Weights of a small spectrogram autoencoder: muon at rate 0.0018, batches of 64.
Rows from block 5 of the decoder, named by matrix and row number. Rows with one number belong to one channel. Each number is 128 + 32 x the weight over the matrix's rms, rounded and kept within 0 to 255. All counts start at 0.
# convs0: first 3x3 conv (decoder.decb.1.0.convs.0.weight, 32x32x3x3), inputs 0-10, a 3x3 kernel for each
# convs1: second 3x3 conv (decoder.decb.1.0.convs.1.weight, 32x32x3x3, transposed), outputs 0-10, a 3x3 kernel for each
convs0.0 [168 152 121 129 135 154 105 111 107 153 183 228  99  81 127  97  79 131  62  77  79 119 103 125  80  64  96 164 172 142 138 130 166 122 128 114  91 106 144 119  98 145 145 132 129 132  86 101 115 122 152 125  97 133  89  98 118 125  90  98  94  98  54 132 127 131 110 148 151  87  81 103 146 176 131  98  85 129 119 116 133  97 138 139 138 127 149 108 111 125 108  65  90  98 114 150  92 100 142]
convs0.1 [120  76 150 116  92 118 155  94 133 125  93  88 160 115 147 121 123 108 106 129  99 155  73 141 118 152 131 209  52 166 177 184 121 157 100 162 153 169 102 116 144 139 151 143 154 129 186 135 135 117 133 150 163  72 209 153 127 148 183 160 166 117 128 167 144 132 177 141 183 138 161 148 145 101  91  97  94  66  98  88  65 121 117  53 121  89  87  95  82  86 107  76  62 113 105 116 112 132  91]
convs0.2 [ 60  91 148 113 138 181 117 125 149  86  68 114 166 103 110 116  91  40 110 149 118 111 158 138 129  96 153 123 115 155 167 179 234 187 151  96  84  87 129 152  75  23 110  76 134 194  82 110 128  82 105 167  72 115 152 139 113 120 173 203 130 161 201 151  78 107  54 105 131 128 115  57 124 178  83 186 195 109 142 194 103 109 132 119 130 114 139 137 121 139 147  91 170  68 106 144 109 122 125]
convs0.3 [194 179 128 113  72 121 123 173 131 112 104 140 132 127 140 173 134 158 117 113 112 127 136 118 113 126 150 200 126 151 162 108 194 159  92 140 155  91 149 176 117 143 154 100 163 113 119 153 123 170 119  88 113 114 146 210 173 175 159 197  96 193 152 125 185 124 139 108 108 158 132  95  88  94  70 151 122  34 140 135 102 100 110 104 107 125 133  83  77 104 102 106 181 131 123 139 122 139 104]
convs0.4 [138 172 180  89  96  79 142 216 154 129  76 131  92 106 133 102 106 114 102  85 106 124  82  99 123  95  91 151 117 121 154 181 183 144 117 153 149 145 178 156 115 115 170 119 151 140  97  96  71 122  93 151 134 118 173 126 129 145  96 122 139 157 157 131 126 138 132 131 131 132 116 167 174 129 125 121 157 121 149 129 113 144 161 115 130 141 149 118 130 104 144 119 136 111  92 125 123 127 117]
convs0.5 [171 148 144 211 148 151 174 166 155 106  75 109 101 113 115 118 135 175 112 136 116 136 173  68  90 103  60 169 148 124 195 147 150 133 136 180 124 144 110  95  96 149 146  99 144 169 142 108 163 118 126 133 148 117 177 154 162 155 140 115 152 154 107 203 157 202 141 124 163  92 152 158 129  97 128 145 109 157 151  72 125 114 116 140  74  94 107 129 137 134 145  89  90 173  80 139 118  77  92]
convs0.6 [138 137  94 139 152 152 119 110 108 120 165 130 133 170 157 152 136 136 169 122 132 123  95 130  90 127 138  96 142 111 111  84 137 102  95  71  90 114 129 133 115 128 138 102  45 125 101 152 143 121 127 171 101 109 184 178 161 192 141 102 177 197 129 107 170 118  60 110 107  70 110 120 116 163 174 158 151 138 131 186 147 129 125  97 185 100 142 113 133 115 155  88 123 115 173 127 115 168 112]
convs0.7 [163 174 142 173 178 110 162 167 151 127 174  93 164 125  95 132  97  89 153 168 136 125  86 166 157 151  89 145 151 190 115 107 120 137 119 171 128 114 105  92 138 145  88  64 100 137  81 111 151  77 104 155  92 109 141 137 118 147 147 170 100  92 165 132 153 144 134 146 133 135 149 102 146  67 131 123 148 127 152 184 165 117 111 128 141 129 122 137 132 117 111 133  97 123 140 117 208  96 144]
convs0.8 [155 117 167  93 130  48 137  80 145 157 144 143 115 185 134 125 137 151  78 146 140 157 151 136 182 137 143  55 101  65  99 105  75  91  96  72 157 131 159 131 121 117 130 173 125  46 111 103 106  82 112  88 136  99 159 141  72 146 171 144 145 117 133 146  70 101  72 141 168  84  96 149 159 150 147 123  99 121 102 112 130 131  76  84 123 118 136 119 188  96  89 148  59  92 144 134  96 157 132]
convs0.9 [147  98 102 140 123 112 144 138 117  80 171  98  85 135 159  94 144 123 113 131 117 138 124  99 156  93 115 151 189 127  88 131  99  82 125  93 154 130 105 127 135 108 101  87  91 162 144 124 206 128 145 188 128 118 115 162  78 169 184 113 131 115 125 168 147  90 164 100 114 163 156 129 185  75 135 131  44 116 120 127 100 132  92  78 107 144 100 146  79  96 153 128 145  86  65 100  82 102  95]
convs0.10 [127 174 122 113 124 116 105 147 106 107  71  97 167  70  89 130 115 109 169 151 190 159 177 136 164 154 159  95 137  94 155 113 188 148 166 152 113  81 110 102 106  77 112 116 113 101  80 129 113 125 161 128 107 151 107 153 133 119 157 105 149 137 142  87 138 117 130 172 151 144 146 102 106  94 120  73 128 165 116 132  83 135  98  78 123 116  88 135 144 113  95  54  80 112 123 151 174  97 136]
convs0.11 [ 94 117 115 113 150 155 100 112 143 128 160  92 127 112 101 167 148 139 149 133 136 135  83  95 131 150 104  77 135 147 105 119  84 111 100 111 105 137 152 143 170 148 170 159 159 128 125 126 124  89 126 117  93 162  85 128  94  81  76 193 125 162 107 118 224 133 130 196 184 150 171 126  92 155 169  88 136 109  71 139  99 127 137  89 127 116 129 133  94 118  88  98 116  65 147 145  90 116 105]
convs0.12 [113 132 112 174 179  95  59  85 153 167 123 128 162 205 135 124 150 149 158 136 118  98 141  94 169 143 131 124 163 159 128 130 115 127 155  99 178 181 157 134 144  88 157 162 132 105  67  81  80 159  91 129  86 107 132 108 153 116 103 181 129 123 116  70 110  66  83 134 108 116 100 127  50  93  93  67 115  83  60  93  83  88 109 102 146  97 118 125 136 156 180 171 147 146 109 146 141 130 152]
convs0.13 [ 93  79 135 112 155  96 161 149  98 153 148 140 148 210 111 192 125 112 140 113 107 161 154 167 129 100  76 154 158 149 159 123 162  95 152  72 122 158 124  97 104 125  71 109 116 149 184 103 179 216 109 123 167 142 149 180 117 137 141 140 168 152 146 131 131  67 192 128  92 144  86  77 134 198  64 164 189   0 134  80  57 134 132  96 136  91  85  73  77  93 102  99 135 105 119 104  71 125  94]
convs0.14 [138  98  34  85 117 108 101 102 105 108 160 180 145 187 116 119 194 144 111 141 167 155 155 142 125 144 127 152 129  82 184 122 117 106 117 120 126  93  88 124 124  97 132 151 126 114 117  76 156 137  90 180 144 121 181 103 181 141 182  88 139 121 132 121 132  81 131 146  65  78  50  93 160 145 119 136  78 158 137 125 138  97  83 168 127 147 124  67  87  92  72 111  73 143 146 119 128 110 105]
convs0.15 [ 92 158  81 158 164 133 135 134 165 146 181  88 122  92  97  91 153 151 217 155 132 158 136 136  72 151 102 137 161  78 115 165  45 116  49 138 147 134 148 158  61 113 123 139 133 117  53  91 144 153 110  92 183 136 116 144 156 133 199 127 124 224 125 147  68 148 159 104 124  98  56  73  62 112  30  80 115  66 125 115 111  91 179  96  92 165 119  91 143 146 125 122  54 178 172 144 131 109 110]
convs0.16 [130  71  85 157  84 167 120  78 122 168 125 199 128  80 186 132 113 236 153  72 110 130 101 104  68 102 115 127 145 135 108  93 119 130 101 155 118 120 127 137 134 167 122 121 126 107 106 120 107 111  73 101  74 101 125 111 128 158 124 125 147 181 102 148 177 116 141 155 113 114 145 161 108  77 160 126  57 175 113 131 140 126 116 139 140 192 135  68 146 149 132 173 122 122 119 112 124 109 127]
convs0.17 [123 219  95 198 122 202 115 179 180  89 139 100 137 169 107 115 119 145 113  89 128 161 104 155 159 116 131 112 150 115 160 110 153 126 166 111 119  94 135 137 144 145 132 106 114 193 105 144 144 142 134 147 119 127  67 134 133 135 154 154 145 152  84 110  57 123 158 127 127 156  87  98  81 119 174 126 137 181  94 141  73  97 196 141 171 144 109 141 131 120 158 127 121 183 138 120 150 108 130]
convs0.18 [ 42  69  57 158  54  98 167 193 147 158 205 182 159 175 134 103 141  78 164 149 118 102 139 130  89  93 128 120 123 172  71  85 125 136 114 146  83  86 120 119  92 129  73  90 134 146 152 179 127  97 150  94 113 128 148 135 123 120 135 149 115 149  90  86  64 134 100 127 147 155 145 119 140   1 106 166 177  83 168 254 120 168 140 129  90 164 127 133 122 149 107 129 129 119  49  80  78  75 160]
convs0.19 [127 173 182 159 154 173 121 115 164 136 116  90 136  89 119 102  72 124 158  71 120 153 127 126 143 124 121 106 160 120 167 186 180 136 151 121  87  78 117 157 131 112 116  99  96 113 109 167 140 104 190 147  96 137 106 184  92  96 127  69 111 111 106 154 111 203 148 186 177 120 132 193 117 192 150 133 202 110 142 130 125 113 180 128 104 116  66 131  87  84  94 113 128 110 136 110  47 123 117]
convs0.20 [119 172 123 124 166 100 119 123 133 165 136 154 174 150 170 119 120 100 134 105  79 108  79  93 117  73  86 123 134 168 139 176 146 131  45  97 126 156  72 120 138 108 126 139  87 174 140 119 116 113 171  96  97 141 130  79 119 135 165 121  78 222 106 137 187 103 133  84  82 163 210 183 193 152 105 167 163 143 158 142 140 108  86  89 111 109  98 140 159 134  95 120 147 140 147 123 115 123 104]
convs0.21 [135 181 211  99 151 250 113  98  78 163 118 162 110 154 107  79 136 129  97 110  87  97 110  80 123 137 136 140 175 165  86 112 134 137 223 123 129 170 139 149 132 142 153 139 125  82 182  87 153 125 112 100 128 121 177 166 104 145 160 129 136  94 119 192 160  92 145 132 110 139 129 104 179 162 132 104 119 146 140  73 111 161  81 118 133 132 110  73  95  82 137 159 119  76 171 104 157 176 124]
convs0.22 [133 127 185  93  76 144  98 141 117 111 117 131 134 137 123  94 145 168 189 158 113 123 143 112 154 143 150 130 109 163 105 141 133 105 110 121  97 138 160  81 137  98 114 130 164  96  86 136  87  99 104 138  79 129 139 148 147 144 136 182 123 183 180  89  90 101 117 107 139 149 172 151 141  98 152  58 169 151 100 122  94 138 144 127  94 131 153 167 121 141 126  97  98 106 102 126  61  91 104]
convs0.23 [104 167 105 107  95 122 122 122 146 104 156 117 102 176 111 124 156 159 111 103  97 119 124 135 154 150 158 219  66 154 130 108 135 207  70 128 129 100 137 138 138  23 159 107 103 105 144  76 120 118 146 104 134 125 148 119 149 181 102 182 137 145 102 147 174 147 121 156 117 163 101 103  74 199 113 109  91 150 189 123  96 135 137 106 140 146 158 149 127  97 158  90 118 159 153 109 160 141  85]
convs0.24 [157 198 163 137 125  89 147 120 151 137 136 154 144 146 104 140 162 141 193 141 179 168 106 147 138 126 108 124  85 150 163 144 156 189 185 211 111 125 137 146 132 110 147 112  79  99 136 103 111 100 114 134 169 112 163 191 162 128 114  86 106  66 167 146 113 143 119 113 199 104 137 109 144 174  95 159 198 195 146 181 195 123 111 146 147  99  96 108 146 126 119 124  84 121 122 187  93 148 154]
convs0.25 [129 116 116 197 129 127 125 114 138 150 101 107 126  69  54 118 146 113 175 130 145 112 141 136 198 106 159 131 209 131 127 165 177  83 161 129 135 153 180 164  92 185 109 134 170 159 164 173 114 136  84 131 134 117 177 146 181 154 148 172 152 155 176 144 121 112 177  81 140 147 124 142 171 161  85 175 138 110 125 169 106 100 127 181 132  96 127  97 123 115 109  97 164 155 155 165 144  98 127]
convs0.26 [161 138 129 164 143 142 105 127 157 113 117 121 146 133 134 126 114 162 106 169 146 130 137 200 110 154 133 102 128 160 116 196 160 139 187 174  61 133 146 140 135 162 208 128 107 129 130 128 146 134 118 120 187 118  93 166 145 150 121 148 167 149 156 152 115 108 130 170 135 135  94 167 100 119 150 110 171 111 188 114 166  93  83 143 123  79 131  85 113 135 121 107 176 127 142 166 111 150 115]
convs0.27 [141 215 139 128 110 147 111 128 135  88  86  90 111 145 113  75 160  99 180 142 120 142 148 145 112 137 113 141 173 171 147 158 130 120 154 157 126 161 184 105 151 111 156 138 135  92 137 183 146 249 152 142 175 131 156 179 147 103  89 139 161 131 127 176 137 184 182 156 120 147 136  99 135  99 108 139 146  62 126 131 132 100 147 136  88  99  92 106 104 130 136 160 136 100 126  90 149 138 138]
convs0.28 [162 113 136 140 145 150 140 138 169 130 123 102 132 102 108 120 107 142 127 163 155 149 180 163 156 183 142 191 237 137 230 178  81 191 186 160 143 108  41 156 102 115  89 124 157 158 126 171 150 124 140 132 106 162 138 148 134 154 173 113 141 145 144 143 128 125  80  91 160 145 161 136 192 144 145 140 133 120 142 143 156 161 114  93 109 137 116 134 169 167 119 162 120 142 157 119 157 149 140]
convs0.29 [138 108 166 151 169 159 184 124 108 128 196 110 145 105 156 164 103 132 134 128 142 105 144 129  83 144 115 186 168 117  89 124 118 135 105 171 173  85  40  90 154 158  89 127 180 129 108 129  84 147 153 145 124 131 180 135 154 154 161 143 156 178 142 110 158 175 114 116 122 105 131 134 161 152 131 158 119 153 135 137 137 122 100 131 112 176 144 126  65  77 130 198  86 156 112  91  97  87 125]
convs0.30 [145 110 113 146 121 180 136 153 127 159  91 123 138 146 129 149 130 136 162 167 114 143 147 137 141 167 137 147 136 133  93 148 141 137 146 109 148 157 160  85 136  89 131 169 144 124  97 119  87  99 117  84 120  90 152 186 139 121 180 212 147 140 180 165 193 137 121 227 144 133 138 150 119 176 129 109 160 164 193 180 144 157 153  89 114 159 119 134 102  91 152 129 113 142  92 143 118 135 100]
convs0.31 [119 112 113 121 152 113 110 140 117 167  82 108 161  82 123 134 104  94 155  79 121 125 131 136 124 116 128 104  84  91  52  67 121  98  32 125  83  93  98 100  55 116  99  66 105 104 136 108  80 138 130  93 148 100 106 148 129 111 217 117  97 144 151 171 161 149 188 183 133 148 160 137 185 209  74 155 193  98 168 155  86 136 162 116 158 206 142  96 165 135  99 115  83 133 111 103 116  95 123]
convs1.0 [111 121 122 168 115  89 157 148 161 147 144  82 135 129 106 108 119  69 121 190 153  96  83 101  74 108 104 140 164 138 137 153 105 159 159 151 157 152 125 178 129  92 162 122  93 144 127 113 119  88  80 167 115 130 146 195 161 125 144 173 117  99 100 120 146 164  82  69  86  94  78 100  90  86 132 106 118 130  91 114 127 134 150 120 149 129 117 162 136 144 131 143 176 106 147 125 133 143 123]
convs1.1 [117  48 112 112  67 125 131 104 165 169 127 122  90  99 108  81  65  90 118  69 122 105 197 108 156  97 200 134 118 121 164 135 152  95 146 126 123  95 109 155 115 150 109 140 134  86 180 140  96 123 182  93 134 164 106  85  93  91 180  96 105 123  89 140 107 153  94 122 135 180  93 158 133 110 154  78 164  97 194  87 170 141 124 126 127 117  98 157 112 132 114 110 153 108 128 171 143  94 127]
convs1.2 [130 139  63  99 154  63 132 127 148  93 153 175 102 121 177 113 149 150  54 147 132  96  89 147 103 149 136 129 109 137 141  78 149 155  45  73  79  93 117  94 164 156 132 130 139  80 185 151 141 210 104  81 196 123 138 149 112 149 115  88 140 120 127 159  98 157 105 158  93 119 127 130 152 144  93 149 129  89 133 135 143  95 106 171 106 109 143  79 116 156 112  85 126  63 136  98 102 109 128]
convs1.3 [128 105 146 130 123 131 131 128 123 122 159 147 128 168 128 153 148  96 136 162 118 118 174 144 142 109 125 146  99 129 108  95  79 110 111 134 139 153 101 162 123  59 138 122  78  82 142 142 117 145 122  79 137 164 169 108 169 131  88 135  87  99 117 113 108 164 106 121 176 122 141 118 103 184 174 102 149 135 170 186 152 160 143 167 137 139 133 176 179 162 107 173 132 119 166 126 128 114 131]
convs1.4 [115 132  78 175 162 154 155 133 161  96 119 147 100 116 155 112 123 175 183 174 146 141 107  93 166 148 129 140 117 119 143 146 199 154 161 146 154 104  98 142 114  84 164  87  98 130 178 130 236 170 107 141 142 120  83  80  97 107 152 106  91  99  99 111 104 132 107 154 147 121 160 148  74 115  88 114 106 105 134 134  84 144 126  97 169 146 127 101 111  95 134 123 129 119 122 124 151 161 145]
convs1.5 [119 124 128 102  92  93 121 140 173 134 134 131 148 103 142 103  81  98 170 161 158 169 139 145 163 141 153 129 122 104  97 107 105 125 126 141 150 148 134 156 145 147 144 142 120 173 126 173 113 100 126 171  97 132 131 146 121 151 123 164 118  96 137 133 144 110 116 112 114 113 127 118  73 146  87 100 117 131 144 134 118 131 155 140 121 187 149 130 169 172 175 123 148 146 155 111 135 115  88]
convs1.6 [121 127 128 104 128 158 134 113 150 119 132 124 159 134 116 141 139 123 140 167 124 133 117 142  91 153 143 109 129 142 130 184 108 147 131 135 164 109 130 141 165 135 164  98 141 148 132 112 144 140 134 134 156 163 132 104 108 149 115 121 128  85 129 142 116 126 141 131 101 113 111 124 101 137 160 130 127 175 140 139 106 140 105 169  94 163 121 150 105 121 101  90 126 121 143  96  99  81  93]
convs1.7 [103 116 110 123 172 144 115 142 131 126 106 136 146 126 105 148 120 118 134 117 119 113 157 113 154 163 136  99  89 100 104 144 155 128 130 133 182 161 135 167 118  89 175 160 159 145 157  85 153 113 105 132 210 145 136 141 124 119 133 143 158 129 103  99 149 110 155 158 109 106 132 116 136 107 120 132 127 120 145 139 161 170 157 128 141 166 140 149 105 104 124 116  63 161 109 112 129 115 107]
convs1.8 [129 108 162 143 139 180 162 164 169 124 110 102 111 119 112 108  88 122 112  79  90 129 112 150  92 134  89 156 160 141 111 127 150 210 128 172 147 130 174  98 118 139 165 130 147 146 114 179 165 118 187 129 143 171 127 135 120 173 132 161 107  96 115  98 122 141 188 177 159 127 165 152  85 119  57 157  90 168 118 139 174 109 129 133 126  42 110 154 156 183 126 129 157 165 110 115 125 151 137]
convs1.9 [131 140  94 144 157  83 144 106 143 107 144 155 124 135 122 145 112 148 113 149 148 112 133 137 134 148 189 101 156 128 162  99 158 142  89 175 178 206 165 125 177 127 144 178 129 126  94  66 108 100  43 146 175 126 129 155 155 148  79 202 127  99 169 111 129  83  98 134  92 109 151 117 131 161 109 155 191 130 122 177 114 100 227 113 179 101 148 126 168 123 125 172 161 108 186 174 133 163 100]
convs1.10 [ 85  76 110 118 119 147  98 129 141 101 109 160 128 105 155 101 106 119 122 104 153 146 105 155 121 173 138 149  37 158 137 139 155 137  62 154 108 150 121 111  93 111 139 170 113  65 149 111  76 209 113 119 108 156 127 108 140 155 173 173 127 146 153 154  70 133 179 173 147 174 146 139 126 111 119 121 114 150 101 121 137 103 118 144 105 136 101 113 128 115 145 139 112 132  68  93 162 145 154]
convs1.11 [154 129 144 151 140 127 106 144 148 112 124 105 101 178 116 100  83 136 136  90 121 190  87 204 140  87  83  66 134 150 133 183 134 133 172 139 135 109  91 140 104 140 151 111 142 132 123 100 136 172 114 139 160 132 138  81 116 184  83 102 184 139 100 145 115  99 137 160 137  93 142  90 148  99 122 106  84  60 110 143  95  87 139 176 135  91 104 116 112 165 158 115 140 245  92 139 195  73 133]
convs1.12 [107 152 141  94 141 148 172 119 182  99 109 120 137 136 101 160 153 129 128 166  97 157  76 135 165 178  95 124  89  79 145 172 114  90 110  98 133 126 143 114 167 176 103  94 149 113 124 165 164  86 176 164 155 178 120 116  84 110 158  91 110 132 110 156 227 174 133 195 168 171 195 169 160  96 177 107  55  90  90 114 192 115 129 159 114 122 150 167 102 131  88 141  90 159 149  86  99 135 103]
convs1.13 [139 182 105  79 181 118 139  86  80  98 112 113 155 164 194 133 134 103  32 196 155  79 197 147 109 173 129 149 177 150  79 130 150  80  87  96 129 165 169  77 126 176  93 143 161  68  83 128  79  90 153 126  75 155  86 111 111 129 111 163 143 109  83 151 108 113 105 114  98 139  96 102 140 170 172 150 157 136 178 134 116 131 165 157 154 114 120 194 223 165  76 200 157  95 164 107 137 188 143]
convs1.14 [127 133  80 123  73 134 150 182 164 124 114 125 140 131 147 112 144 123 119 162 151  93 146 154 118 141 121 156 170  88 134 133 118 119 121 131 139 134 129 139 121 169  92 178 149 115 114 134 123 126 186 157 144 120 126 142 151 134 111  92 111 138 136 126 128 136 143 158 165 192 125 125 130 172 104 123 134 122 175 168 118 184 162 103  90 118 112 138  85 133 136 124 153 155 151 158 165 178  97]
convs1.15 [145 164 134 164 114  91 137 105 125 152 122 126 144 169 194 109 139 187 139  97 198 141 152 171 131  96 124 145  92 144 190 150 144 155 160 132 101 172 114  81 162 112 124  83 113 136 175 118 131 186 119 149 152 158  93  91  90  72 134 128 114 107 142 111 135 100 152 109 148 148 118 138 176 149 127 220 176 106 178 166  93 141 151 136  93 104  85 151  56 152 110 106 127  41 117  91  95 163 152]
convs1.16 [179 173 141 113 114 102  62 154 115  48 109  91 112 144 121 107 113 120 106 162 160 147 122 154 111 129 142  93 116 188 104 102 145 109  94 115  96  97 152  47 147 200 122 146 201 151 123  93 196 161 155 127 156 119 106  87  94  81 140 120 139 183 168 109  81 122  59  52  86  92 128 148 142 158 104 181 205 110 208 184  88 124  66 193 117  46 115 144 121 158  92 158 125  93 186 109  85 178 142]
convs1.17 [122 226  97 159 137 114 131 124 139 105 163 112 151 134 115 166 136 114 103 163 199 136 162 137 123 145 123 144 141  88 111 133 110 144 129 120  94 172 143 145 165 154 144 114 123 109 183 180  98 152  96  81 139 155 166  91 105 143  94  59 109 128 144 147 128 102  87  93 140 154 132 146 148 158 185 146 143  91 125 116 120 117 159  22 122 146 147 106 126 130 133  75 115  72  88 101 163 117 166]
convs1.18 [ 95 109  93  93  90 149 125 131 144 157 167 141 109 139 148 141  91 138 142  68 100 128  91  93 142 167 159  79 115  68 115 131 130  93 121  79 122  68 113 138 108 182 177 133 147  67 109 102 115  66  98 135 117 130 135 181 181 125 242 179 125 133 126 148 173 113 113 131 146 104 115 138 152 228 149  79 118 132 108  99 138  93 173 110 160 156 147 103 125 102 151 181 137 107 112 147 111 160 123]
convs1.19 [123  92 125 122  98 126 121 137 110 115 133 136 106 128 120 104 105 108 144 111 107 140 157 130 152 146 113 141 110 153 109 103 139 117 172 144 134 128 140 157 174 142 134 120 109 104 248 101  62 177  99  82 137 110 188 109 125 171  70 154 204 140 142  69 129  79  99 137 107 138 111  93 155  75 154 103 114  83 160 118 140 183 124 128 110  91 122 136 107  96 165 122 167 209 124 142  90 116 146]
convs1.20 [ 91 107 183 111 126 207 111 129  89 143  90 106 147  93 169 179 196 159 165 171 135 149 175  91 149 110 121  74 131 133 136 239 111  38 134  45 116  92  85 193 196 165 152 116 116 114 223 169  87 125 212 172  98 145 164 212  99 115 157 103 128 134 128 149 111 102 119  49 156 148 126  83 198 192 132  81  79  78 155 190 147 155 152   4 130 112  65 165  97  85 128 159 128  96 170 164 176  99 140]
convs1.21 [167 128 129 120 198  75 156 120 134  68 134  99 114 123 187 156 159 115 115 157 130 140 127 138 124 139 168 142 104 121 128  98 159 137  60 173 127 148 177 120  87  84 145 113 121 130 164 124  97 174 158 138 150 153 149  58  51 153 106 105 162  96  82 113 141 108 133 117 132 113  90  93  90  57  74 106 165 157 135 141 123 129 124 205 154 132 106 103  73 154 129 120 118 157 104 144 101  84  92]
convs1.22 [ 98 133 118 139 137 149 142 129 135 159 129 126 140 115 111 103 105 158 156 136 108 131 164 156 131  63 134 170 160 102 164 112 131 123 104 124  72  99 140 134 119 134 104 112 148  88 111 118 111 188 148 105 131 103 117 115 131 115 112  95 124 142  88 128 101 109  65 124 119 145 170 172 159 131  95 161 111  78 169  93  97  76  58 150 111  99 147 115 134 144 172 137 171 154 126 163 130 107 190]
convs1.23 [158 122 100 135 128 134 118 113 125 126 158 168 116  88 150 132  79 147 118 147 109 155 143 118 159 124 171 112 134 120 118 112 138 107 223  96 131 144 167 148 153 152 137 151 158 119 115 121 103 109 146 105  88 156 147 176 118 130 134 102 125 141 101 113  93  97  99 142 133  74  92 122 152 115 129 142 130  89 132 159  68 153  85 149 127 132 132 130  92 126  92 136 121 164 149 123 132 118 123]
convs1.24 [124 121  82 144 106 137  85  60 135 134 121 129 155 157 103 179  96 116 139 147 124 100 136  94 114 164  55 105 142 126  74 126  96 132 159 114 115 135 123 121  82 110 121 107 106 155 103 109 135 119 103 120 127 149 104 150 165 105 201 140 145 114 141  98 149 166 104 140 117  73  86 165 133 118  88 141  94  94 137 149 174 120  81 178 132  97 108 109  51 142  87 120 169 102 130 141 110 154 154]
convs1.25 [110 168 118 104 115 102 154 118 119 163 118 174 171 160 184 149 155 131  73 186  63 150 130 107 117 133  99 148 118 188  95 164 135 109  68 180 103 153  89 126 133  88  98 117 109 108 124 145 137 156 141 107  91 106 103 169 138 106 123 124  99 158 144 105 100 138 107 139  81  94 133 128 156 103 102 140  72 119 194 114 123 165 146 159  93 202 118 100 163 129 150 157 126 126 126 112 121 169 130]
convs1.26 [133 148 118 114 130 114  83 142 124 190 141 130 162 136 108 160 103 141 124 148 166  79 137 121 164 123 141 140 132 118 177 115 161 152 156 170 120 120 144 124 120  97 128 108 100  73 127 145 111 197 160  91 157 160 106 125 137  86 140 146 149 153 154 139 159 130 142 103 164 127  90 154  82 128  83 122 144 137 191 103 178 146 119 121 100 130 117 140 144 147 119 135 170 128 103 167  85 142 137]
convs1.27 [128 100 103 109  81 135 157  82 115 130  94 160 144  81  88 184 128 158 180 176 151 166 118 141 116 151  74 147  84 106 143 162 157 126 113 154 152  93 112 145 129 107 150  55  74 112 116 165  96  67 184 126 108 151 134 189 131  96 233 156  76 154 153 140 127 130 138  67 117 145  96  93 163 119 171 173  82  92 193 102 147 168 170 155 207 184 137 123 141 159 136 169 144 152 196 118 153 137 134]
convs1.28 [ 91 156 151 134 133 110  81 103 127 135 152 151 106 177 162 117 119 126 135  94 147 132 140  80 134  66  94 119 126 113 138 133 136  94  57 122 164  88  64 100 164 127 133 124 124 116 110 120 108 120 171  90  76 147 130 140 144 145 135 138 114 110 156  83 122 133 103 148 138  82 100 150 146 108 113 152 112 136 113  89 133  78 108 147 177 195 137 135 131  67 102 104 132  91 124 157 133 152 131]
convs1.29 [137 201 114 148 139 125 104 142  90  97  92 112 140 141 116 158 113 201 156  97 153  95 180 130 138  96 115 169 132 149 156 142 172 131 144 139 137 124 131 133  90 107 125 102 108 136 136  92 132  94  84 113 119 136 127 103 101 112 123 108 138 133 100 134 140 159 113  90 128 123 123 125 129 129  92 118 156 137 145 143 138 162 192 184 132 123 104 121 159 120 134 119 128 155 132 143 130 104 173]
convs1.30 [154 118 139  72 160 127 121  54 122 107 185 151 140 112 136 189 127 166 200 143  69 159 113 108 126 166  91 133 103 158 137 175 123 128 172 142  98  83 131 126 113 145 132  83 146 189 164 119 157 154 160 156 136 162 131 125 117 125 192  35 119 155 118  98 100 109  71  90 164  50  66 122 177 136 161 127 135 115 176 193 147 197  55 119 176 101  71 130  81  46 153  80 162 157  99 125 130  64 126]
convs1.31 [151 156 115 210 113 197 161 165 131 154 107 133 130  78 141 154 141 125 127 176  69 127 166  54  56 203 107 152 157 198 134 167 225 113 231 166 156  61  54 189 110 149 175 145 156 158 221  71 162 186 139 139 147 188  71 204  82 124 252 109 108 112 144 113  69 180 152   8 146 105  16 159  88 185 100  89 113 112 149 135  93 164 130 118 164 143  80 117 107  39 147 181 212 182 245 232 190 179 204]